A small segmentation model, trained from scratch: encoder moe expert_choice.
Rows from block 6 of the encoder of a small segmentation model, named by matrix and row number. Rows with one number belong to one neuron. Each number is 500 + 40 x the weight over its row's rms, rounded and kept within 0 to 999. All counts start at 0. Numbers have three digits each.
After each neuron's rows are labels from the 100 images, of 14976, where the neuron reaches its highest value: "responds to" is what is common among them; "lies over" is the class under the peak. Only what is clearly more common there than usual is listed. The data: simulated fluorescence microscopy of cells. In brackets: how many of the 100.
# fc1: MLP up (encoder.blocks.6.mlp.fc1.weight, 384x192), inputs 64-127
# fc2: MLP down (encoder.blocks.6.mlp.fc2.weight, 192x384, transposed), outputs 64-127

fc1.280:498508527445409551558546502463503503502492466478511544471501532535496377530567470447468510485462473468471506468629498548514543501442540473523459456587460504532464468397473480463524509508494542
fc2.280:495523526540483525446507539544564517631496464487423487542513429461507511539504535446458527508540462499515509407473450482517474440504455483502458430490481449506501496557507499556460480517561455
responds to: out of focus (93); cells: ten or more (57); green stain (54); ring around the nucleus (51)
lies over: cytoplasm (81)

fc1.275:509470446477444543534514438501468441498605550513450456408496549537505495503494529467425545578409529516557605530537511548476571482482554437563541427540525532479468529430556487498446511565516508
fc2.275:514591528535495452540502457536525453520406474503544434589507399492557528549525476559437468524521458493521461543548505468561465447541555554473535541509492499531489483528523536503497545511437475
responds to: out of focus (96); membrane rim (91)
lies over: nucleus (96)

fc1.95:482474438577572535495484463483510514527540487522512482481541521554517490486430515561558529520514492533487463438517530511548479514512531508512454487498616556498510606572527423513509455412519516
fc2.95:484546534419469527494508449592398504470431525484549540536466517542451548482513523483430527516490554420423516513524482525465484477549528544501478478482425472484560471488498494546504467531438448
responds to: vacuoles (77); cyan stain (42)
lies over: cytoplasm (77)

fc1.54:505479545492526481455580525503523526447500584540488456462434593537523474513496463471474535559469394455482458522512495497485491431543570529471473445528476541459532519417509518523514483416488542
fc2.54:452474451486482617510515511514494506485455550494469503442544498481497549505520567475504476443470483467433523488444519525457498489485429446477531543461528479480515513584539550516522535495511496
responds to: long thin cells (67); crowded (57); cells: ten or more (57); red stain (49)
lies over: cytoplasm (86)

fc1.351:539518528478540494440519550549483539533555545478405505513522478554509463551457447519457496481425571528491460536458451509503552510553475543546532498507499512490561511513474531531466541464517473
fc2.351:558516532476486514479426455502565521501526432514565449463520504394578545464517469494495497461485485507539529423578473528449482519504564446517474530461440398571533552486525470458518514491498518
responds to: crowded (50); cells: ten or more (50); membrane rim (46)
lies over: cytoplasm (100)

fc1.100:544526416543498524515460495489559519507512585497538547531520460546491457563478527530534520474423496500451618485516488412507531511473424544526500528507527501427443512451474511482525561514446542
fc2.100:470475542479501476462555517485491511530506451483474471413509500465468477482588546543511452498515519504523488511443561541493563493466530506475520467452467441560455501565400482558458456538472476
responds to: cyan stain (57); fragmented nuclei (50)
lies over: cytoplasm (99)

fc1.289:541469495458450542458468511503499537541490476501546491588591488526442503462529568535471444470496489507499482516440505536432485498504555420444549478464475553516484512463488501560480509485526542
fc2.289:427505535506466504537503464535443463487540451597428488501503478503438493512477425509484487461516532570486510456485457482485559534548489605567518529464449420471501507466487448505528496559434467
responds to: fibres (44)
lies over: cytoplasm (70)

fc1.182:470436518529516440469499486496449527522456508471457531500496498501503504489449487495498519527527532497445440502541522511538459437561574473494498468522458449568488528503532485457496525436487524
fc2.182:519550472487531485549483470489466457481417477545496528512500536508545511488466526449529490503489494429522483512436527502440532508462423500474526440483538532524547506543540544525598501517495474
responds to: crowded (56); cells: ten or more (56); red stain (48); ring around the nucleus (43)
lies over: cytoplasm (82)

fc1.143:536548497447510480490502484505507532523417554522392520551537488530533476464490433540440481526548481430524440471474464506539567531461560449499489512552538465475517453515482529486474456457546472
fc2.143:503459477530502495526482481487510421485560477531478487469454499466492453523530461497444532496528529557513552527446488431464511485449469487497480495511556451472491482509492492475516534452461587
responds to: membrane rim (87); out of focus (78)
lies over: nucleus (68)

fc1.218:480523500514440463477441464497477506460500527501545434505493519440515479479563546536511490464489494502452531495514464566531532495493506583422492507464456402531517455505466476441446545509598480
fc2.218:527528505451510523478524545527534509573532511485530502479463422552493539520526502486583467474540515516542421496499513555478499426513502500525568476438537574473476499457439509544563494497443538
responds to: red stain (43); fragmented nuclei (38)
lies over: cytoplasm (99)

fc1.310:539457580550485512504549502425463549472538493527477531453500527546533518467454529558497496448435567474575503549461484566449480522472598494495534484490485533505444439493547474454527439509516491
fc2.310:473534502463474496510493526507464492502501563474491590501431464471544476508462557546416529491553444471537563463499517478588532560456481497468473526498517421518489491434407484580517521495510544
responds to: bright spots (76); cyan stain (67); out of focus (62)
lies over: nucleus (56)

fc1.55:459440509521465510559558446496502488469553500496441576399516504525462560514484545485493524533490465472518519551499573549513589488457538449568536536608505509458501473493485532456493539489517479
fc2.55:514552484399503441514491583507527528435490557481488524574457480544597489517522461507495509471462495487579432464480514559551451512485462500494506471517639460578430545432513527486534555551520549
responds to: out of focus (97); membrane rim (79)
lies over: cytoplasm (72); nucleus (28)

fc1.261:489508465510377480476463513479479484513504522383470510500484515544533547462482594534526485489535445427519486508464532583513445486532479552485494483493516462525559515492517467509385525518518521
fc2.261:494470561510524571470515511484529463502505526486469516500498475427458458493520394479495499520425549547534498487517502508517542476543449482461458527520528495485428537425481552434522541464503434
responds to: cyan stain (52); long thin cells (37)
lies over: cytoplasm (82)

fc1.70:492515466512467544491469518416503505533547590519484508536446459567521510491536569491510464497510559455530543506493529488444545470527568541522482427468566501570499516447521534557485447576509440
fc2.70:474552510447490424535502456507460429578495436501566498546526456492482504475512492430472438481490460450473523516487487492475497485450501526496436575479509482485497529516546423570433467530465566
responds to: out of focus (93); fibres (86)
lies over: nucleus (90)

fc1.169:525508485514487449479532447434529534469554469473462533497468536463422553475458479467577471507532552510507486505460516474421546432551496462517534479533525499428571467551501473476446545521423481
fc2.169:481449459513458454502421549506482477517563521409419517465500450426505415458532506512501474517509380505483567456536566475563527522448549508467524493542444478510519513498504454468535559500506518
responds to: long thin cells (90); crowded (62); cells: ten or more (62)
lies over: cytoplasm (84)

fc1.224:554438458541504438461483534528515483544481497472465516549443504483499522504521432497545483461505575567464554486495490469482527462454512476449450448562454503482484521482541487493443454494457487
fc2.224:461502472450470468515438460528557508475539462492494548456449509488513480524522528493442545498492524422490469529506522490515461498497532519650521587501531530549478465536447473501490553535537533
responds to: long thin cells (95); crowded (60); cells: ten or more (60)
lies over: cytoplasm (76)

fc1.288:460485607542451516474516539507451502506412488558541570533442535509515479516480463498493566481496616466453528468521410466551444460493554493422532589472531494502527511523534498475494447498525392
fc2.288:446491490473605498466576497456542449565598480512478397454468572498531538546559553518409514505467471491492550584495504511539547550487425435512453475550489486502460425521567535464557572603495527
responds to: dim (71); ring around the nucleus (56)
lies over: cytoplasm (83)

fc1.253:478504480529546434558490518552446464599508532495517533501486516597461554484521543542548511426537575493441486466554523483519536486426511525475529530536497466512535540541499488478529489542460549
fc2.253:541446495405494571473583508485509520466497516502485561542526517470532446544507438478432486548437442506587510458485509586539513516559511445485450458486515555494554508455486632516497518462589447
responds to: membrane rim (94); crowded (53); cells: ten or more (53)
lies over: cytoplasm (98)

fc1.350:511539503463537548500424467385519554502506519585508478474542474445482507487509546528473419491543573501467565462496480523520470598471506490527527438523540481492551554454500444473509463486545501
fc2.350:451504478564464426479507503537492475502524539499439460544475539500547447475488509461509538466471469511524430464454467423512484496552533518490575528510442497510487503520578508524487492442463519
responds to: fibres (45); ring around the nucleus (32)
lies over: cytoplasm (93)

fc1.332:508464475467551559516467547481403457574460433430491487522550495511490524549469551496514552539549533495443588485481548491500573483495495554529404484539500463449473546488489518475579502507479525
fc2.332:529502457560509462473543447493485460437576564500493538486497447525545515414566472500526519454513487496549542530517442456486463501496534566494490535432508497526459552490550488503431537510552416
responds to: crowded (53); cells: ten or more (53); cyan stain (48); membrane rim (46)
lies over: cytoplasm (83)

fc1.176:551484469511517516499541540406486514488553494488484465504553516539450457502497477561484572472460582483473448484462524432517475548460542502504546545539530513406515535398448506500535530467452556
fc2.176:459592453499529470507493487502510534410494513505510452570540518462456510461494514495584446476524561553528459502475478475528452435454476490504460541553470497533531502552576474523509512499550457
responds to: cyan stain (53); membrane rim (49); magenta stain (41)
lies over: cytoplasm (90)

fc1.291:484505521491553522569510491458469527564465492555495467425509529495407525498470553490455538500526435516502565460548537467465531474460574479459520503522497611501474500490470500455494583544447510
fc2.291:471488522474514560435519522512464511487572527498406599485539538505534465517555443541517442425469511570425525509473474496516565452530485539559542549527531465529448402458501489480532494534533443
responds to: dim (59); crowded (51); cells: ten or more (51); ring around the nucleus (31)
lies over: cytoplasm (100)

fc1.348:510495575497429460496489455517474530522434427543484506517510455541489549519459543448531521472575483460481514454534499550458506525497515514471488528513500483438559479438500404487487565467490484
fc2.348:457485497463539512582578462535522532439575573429503473479500505486480487490450548531475496475467460497503583431482539464586495452485475511435491511462548554541552500488484531574563549489519511
responds to: cyan stain (44)
lies over: cytoplasm (89)

fc1.210:463519515552558530484486568405513469575463450536441410546413505508496578402472477508488420517470526515494584493564454570544478487539569515494503494543501500480504491440522475513530540538513502
fc2.210:412501524549472491475609514514524606534562493466511483461555577482479531505521508577537510500480471485512534500567505579443536493514457455531553517473506469536449457522510501495518574539476511
responds to: crowded (51); cells: ten or more (51); long thin cells (48)
lies over: cytoplasm (97)

fc1.147:463543538421501499518549484465490491552556502522519495435601528523456474457518497520535540458457517472427537460531565529430472461494489493577466585453494471464479488485491452525513519556516537
fc2.147:457448538595551513488490510483487437484517501478523509486415492506550448548505515557425492520541511561573541524539493489481501471497569542504554476515564546544535555478587547499442512444493494
responds to: vacuoles (47); fragmented nuclei (33)
lies over: cytoplasm (100)

fc1.140:478486474473498583501439516438559519497490550528482461511526527512577480457481486554549572562497485543474495559499504538442497590474534593563450573479387480470500601522575506441564530504550437
fc2.140:505539531480444449531499494536446487540457490547447522455442513478454538524572485482495468539437503487517574502425486558524501446523542494461488493476540526466526462444542462581515418436436502
responds to: fibres (38); vacuoles (33)
lies over: cytoplasm (100)

fc1.329:558507509523454585523502424443516505487493506511550509516537481503553438504453481404562448507397475501609532486510486498488545541567453511516536475573488527528531479492398478481506509563444458
fc2.329:540509503537484446511564551539427491476469566451536424516524436475490504505545477574468567545556541477430503521499512532573484500453503499444452489463563479444539496483551512498529497484528527
responds to: cyan stain (95); ring around the nucleus (43)
lies over: cytoplasm (69)

fc1.162:503487487524480487511503463434510452497497502521499530429555568506465503497506505558457529487478483472606453520452467529525555494499487490503591516534554528564547487480545509478522493478489493
fc2.162:550483516474534514523522509465501592458497489473482436524477394549503555492540525541546471497519460503523563537490561475468559445451506505556469532524491433465459473581499445569491457473563540
responds to: vacuoles (75)
lies over: nucleus (51)

fc1.370:544505463511490469530443516416498465553530489530489520530512501546509483474534493509474593535565477559502498477493522434516539497544508541481456458490513483443439496544463466467498531477551450
fc2.370:499486524514513546505505505602506491490523543543505533453494400496493581507546488498556478438550519415512533526525501516536458451474506464442449565495474512524483518475561523445474502514474537
responds to: crowded (59); cells: ten or more (59); out of focus (58); cyan stain (42)
lies over: cytoplasm (61)

fc1.377:512452577486477568500481539487516451551509525549503562506392530522574426545469544424472451534453484524491503472557476564529558545556534489465489535517562459461515481517528521435534566436520524
fc2.377:437566470540511456548521434474516472489508486453539468508531516477467535516506443495560506518531488474529449529505488506515555464456362490447460542550489479575490464497456413548450513526537499
responds to: fibres (83)
lies over: cytoplasm (94)

fc1.178:408561546493493528458481437517458504518540483554536421548493461566489491512471465542477546451476493444550467441428565560502515499546508441440500500502524473565444512469509513494500497473496512
fc2.178:509451407507498497482529626487486482457513499542408516456549512454500498448515521495563502435572551514497531468515453518519586469423524499525450518480501451504542521520471453504474512490490483
responds to: fragmented nuclei (97)
lies over: cytoplasm (73); nucleus (27)

fc1.338:583512485472489494468503478467579458453463500533556473476589534523473506427519556513467498528500468517472488467526564525528440500491469500506457478400529472531468474454547408492403550565498548
fc2.338:466528485490598537502482542541469513521543530533484519440414534526563523563573491518543551485415577437502516484503526439485561564564493477472492577537461549554506478521512590483582435509449505
responds to: green stain (59); crowded (51); cells: ten or more (51); vacuoles (34)
lies over: cytoplasm (79)

fc1.124:582490502411535457515442557499518516586502506493547410480460536525482452558492474514512567507519526470485491505538442440511493581425496578411561457565503485478472518517450465509468425542496446
fc2.124:482512448543501492609545506517508484478532526495492559485526475522539624418500507488497499519481491506510512596485510450521527436510465512542461600469539557508511426423560455533572577459540483
responds to: out of focus (96); membrane rim (65); crowded (57); cells: ten or more (57)
lies over: cytoplasm (88)

fc1.282:469431458536509462508517412521503532456514465571536485477508482515602471474494429490506526526456463435551510507443543490487530458564524478548518467359493550481598474515467488537428484527479535
fc2.282:539493548527544505504432444510475495574504521543497530511554535458431521528551571508474481382549595549553497500513531507436503537467493516464477496566533531491468507484524513485508502508537538
responds to: cyan stain (53)
lies over: cytoplasm (60)

fc1.96:505570489524496509514470459511471489434483471485455530470451506602466514554518562521519508515488542400533511526529587522500476544521551533452488557473492551505486455435504511465504564488517495
fc2.96:518541498532493467496541558488511535528537508548564516483520470376472499473464460552507488497517492558434515524489535537514482468501475496537488448472476496517508546502535536485455471549396482
responds to: crowded (68); cells: ten or more (68); ring around the nucleus (49); yellow stain (42)
lies over: cytoplasm (81)

fc1.128:490504512491500514506536501414527525461539455559524505409480459492443468516472535491537556562516506450428595503482548507580443448488526508486504537500559532445586529542468511506493501455467471
fc2.128:498443544511521476532449485572470467523541553436518503443474458519502490582529481483490404486455539535530441474484463473442519506522541434448505466390552485546437460484582509516515500489530498
responds to: long thin cells (51)
lies over: cytoplasm (89)

fc1.151:518547476528510506469488514553521499481475495531499487559581488468469501510498523449604501469528475556494498440540514518520440514460483514564410537484524458513463465489464493410468488462469456
fc2.151:502510489513554478574532548449530480476500492413433524444430449523554581555519497574376510510509541527485516529469440533475555535484489520433500466517497547479513515524445421536435483497500464
responds to: green stain (47); membrane rim (43); fibres (31)
lies over: cytoplasm (64)

fc1.260:492547553500539530454490491463437516487529503512481484522508486483470499545499485478521453537490452519469432419494474509505555454529534454557502555368514477500572520509472515532505530480508464
fc2.260:509471487510521489492466435495581508549490525511484527499485553475480496515521507501434481353458510498466503501465467496535479514510574496469463460501477498527478558491433473525491481402540487
responds to: yellow stain (49); fibres (42); vacuoles (33)
lies over: cytoplasm (78)

fc1.136:458425408524411488483547517490454506494474539450491492586477495548427497444486557470497475486549530551536441506499532482491480519500445545474542566543478514587471449582526462526432553445499511
fc2.136:513556536522517548540490502559439511453472512526434476463508474437483423471512434503552489514523518489428471477502504570555499546455518514503426460461452493500517453464488523475525554554508480
responds to: cyan stain (44); smooth cytoplasm (36)
lies over: cytoplasm (75)

fc1.211:518525526578474567560501445493519470443566521436473446491504509501497473478523517470528457458527513509436520505535571541472543550496466490548465481513525476523503436461546457405572491511496519
fc2.211:433428530481566488480567564506451447422478449477436466445527578588504533453497556569540487492587477449501520448482458439471509453465569534527500465536510581511579540471450436506532517512557449
responds to: ring around the nucleus (100); dim (69)
lies over: nucleus (100)

fc1.75:528543589488536468535540508501496561582483503410566562499470478542485487462503481466439517458512483524443511486445468491480469457424514533541568444530480478544467496520409507522416464525494529
fc2.75:517455592500547482505465479466501510428520413492417548476517521524474487478475451515497458525469456596532450493580486468491553507529546463481475524514476532546522522559558471545531502548521522
responds to: red stain (45); membrane rim (43)
lies over: cytoplasm (91)

fc1.44:419450549502467543507514459488532482513500527513438496492517512515485440484485605577506439479503533474516542440501467513547545529508513432503436547492441536415584494511491573467571490533504422
fc2.44:534515454474526492510522540457515474458504493519520492528419550483501526509503470457520520372492477504492431558443511467457476449583485522501513476553533502501538568443519496509453443528540516
responds to: ring around the nucleus (98); dim (93)
lies over: cytoplasm (91)

fc1.355:499528535538528506526513493560465508560449501460504464467471522535486528444505478508476572453439534558441505520509518463592528555520519595527468497501486551457480502515528451576477484482510444
fc2.355:481505462407487463500533493451548487507511500503503502508522515524500475453499516589512421422496507427538521472494495506541515436510458419461488472418484502528533497505477520514528522530477557
responds to: membrane rim (74); magenta stain (51); cyan stain (47)
lies over: cytoplasm (94)

fc1.349:563555430504586434541554500478502488497550483529523512422469569470504526560497450461489547507511471564470461467480546502553501565486453531435496483508515560456498524533490539531523500545539457
fc2.349:428453541531504436430501503537507444434447494504491451443515501515562483550448496471508463484578416520492488465469455469495532506515524528515503561514511517534532469557561464480551457460429512
responds to: crowded (70); cells: ten or more (70); vacuoles (36); membrane rim (36)
lies over: cytoplasm (98)

fc1.88:498526511468507491598502494458519425587578548506500549545425513557445463510463467417481495474513563565508447506501564482510501530476538558496541514491473465533520469509478483451534574481514571
fc2.88:473493515525443527443577529551478571501445496468476439431434524494435500516616527564443533513463429457476488525503531531512477453525449485534476448506517512514491499562533539560492529546510480
responds to: out of focus (72); crowded (54); cells: ten or more (54); ring around the nucleus (48)
lies over: cytoplasm (85)

fc1.93:437525570538489493530478514470523512526492581517545493474500589561548535482447437565546483537514454534484519493482500470492558546454464487493481507482547568504493553509499445467493492493556539
fc2.93:508599465483499528554440431552513507472540459538498509470424449454502480525509556451461536492592525480474521482536504539496468478499498449524499413520509458500478473490500533496449509550455514
responds to: out of focus (99); cyan stain (52); fragmented nuclei (41)
lies over: cytoplasm (95)

fc1.383:451558522481539540432505519527547532450505516544554534520446524520486521488518380445467444476491494486470464465548505479508494534432511453457508446494551446566517530484484465450562544460507527
fc2.383:509481466540392476446499508547561469517486510468443570475519566500446533459471515433489560503405537490504474522473502537507467459567444505483557549510549480483526484545455493464482487514534539
responds to: fragmented nuclei (82); red stain (42)
lies over: cytoplasm (97)

fc1.244:496500486562503500570462500516519436477418490531584453528479556514502497535446501505471575423450440486528522529530543500581429454432509574567560556430560458489502559505537521521494542434514548
fc2.244:526472598533521421447545464485498500575449534545440491446511520520470430509548466487520503543512529507513516510549528509462543476530493445447411458559387564481460517509508520561504542595516430
responds to: membrane rim (71); crowded (51); cells: ten or more (51)
lies over: cytoplasm (83)

fc1.259:483489498460421576467501453480489509501510434392489502414552509596538509561540483548458483506493476495472507539515501517448545503498478566431455529486455514532439474466494507511521571456546536
fc2.259:546437453492538508529540533530492507505499563581453500520385491490479486468379521513568546418437520539468500521502476530594451557540482447563480440537468508448484470546517550502544501514455475
responds to: fibres (31)
lies over: cytoplasm (100)

fc1.364:461485568451458510451513494522593505504487525545486499499558467456553520446559555457467451519563559476527481435472499530410551500470430472567560536486520524537449531499553430540550432478505433
fc2.364:541528504458588509525477503506498540495523455435518499511459540514421553451495435481538442399445531493437463496540517423474468504546574456464492428487529502462522575525496530518479527514516519
responds to: vacuoles (84)
lies over: cytoplasm (93)

fc1.251:515509551458508550454445547524463537449494497575499588487538499500517487520492508433498488472436547513559517533499426573540533580502460601506543452434508461554507544448558508410515460512524455
fc2.251:483513503496520504568520464503519489477611519483443466567488528466520523464485504474521508522513477495473432445457482517487530531517494407531551535525465466470394499550522498529529615435525539
responds to: fibres (41); vacuoles (33)
lies over: cytoplasm (90)

fc1.254:589516557445526505485496502449520414487521489475490541378481493488531453540531493521505544531507556379465492471482518511545473504522549482528505481540512483482556437480480490536491515455474525
fc2.254:441461545551524483494466542576500564511399525441514441474464486485495543480455488486502492465565466540576480524490502534453505452495461507439478460497444525494504541461489501534492489460541537
responds to: ring around the nucleus (100); dim (73)
lies over: cytoplasm (99)

fc1.279:512573480474473554549521527479452500509517491533553488443482502530493554481444486528488492487472505519559516463419480527515482538538494427475450521517493493554509545501542436484542523396477517
fc2.279:480420522460459455482462518567524485544490528455507525469547480419426547581509542433535548458501520410510490475579511496501502431473549493506428563499488502498512554516486490517473610567533482
responds to: crowded (53); cells: ten or more (53); vacuoles (52); membrane rim (42)
lies over: cytoplasm (100)

fc1.1:487477533451511601490523446524518442442468492511541516489442473526506505489513520546567461469521508468441435443522450491525418520475488467501521476475482526495513486462439533496504470506554497
fc2.1:495532520512411531475517509480474527460443520481488496471465472499460462471451472479378511538514486490509518566525566515511486483446488538527501444495515560496473470523552407536501516498513525
responds to: out of focus (58); ring around the nucleus (45)
lies over: cytoplasm (93)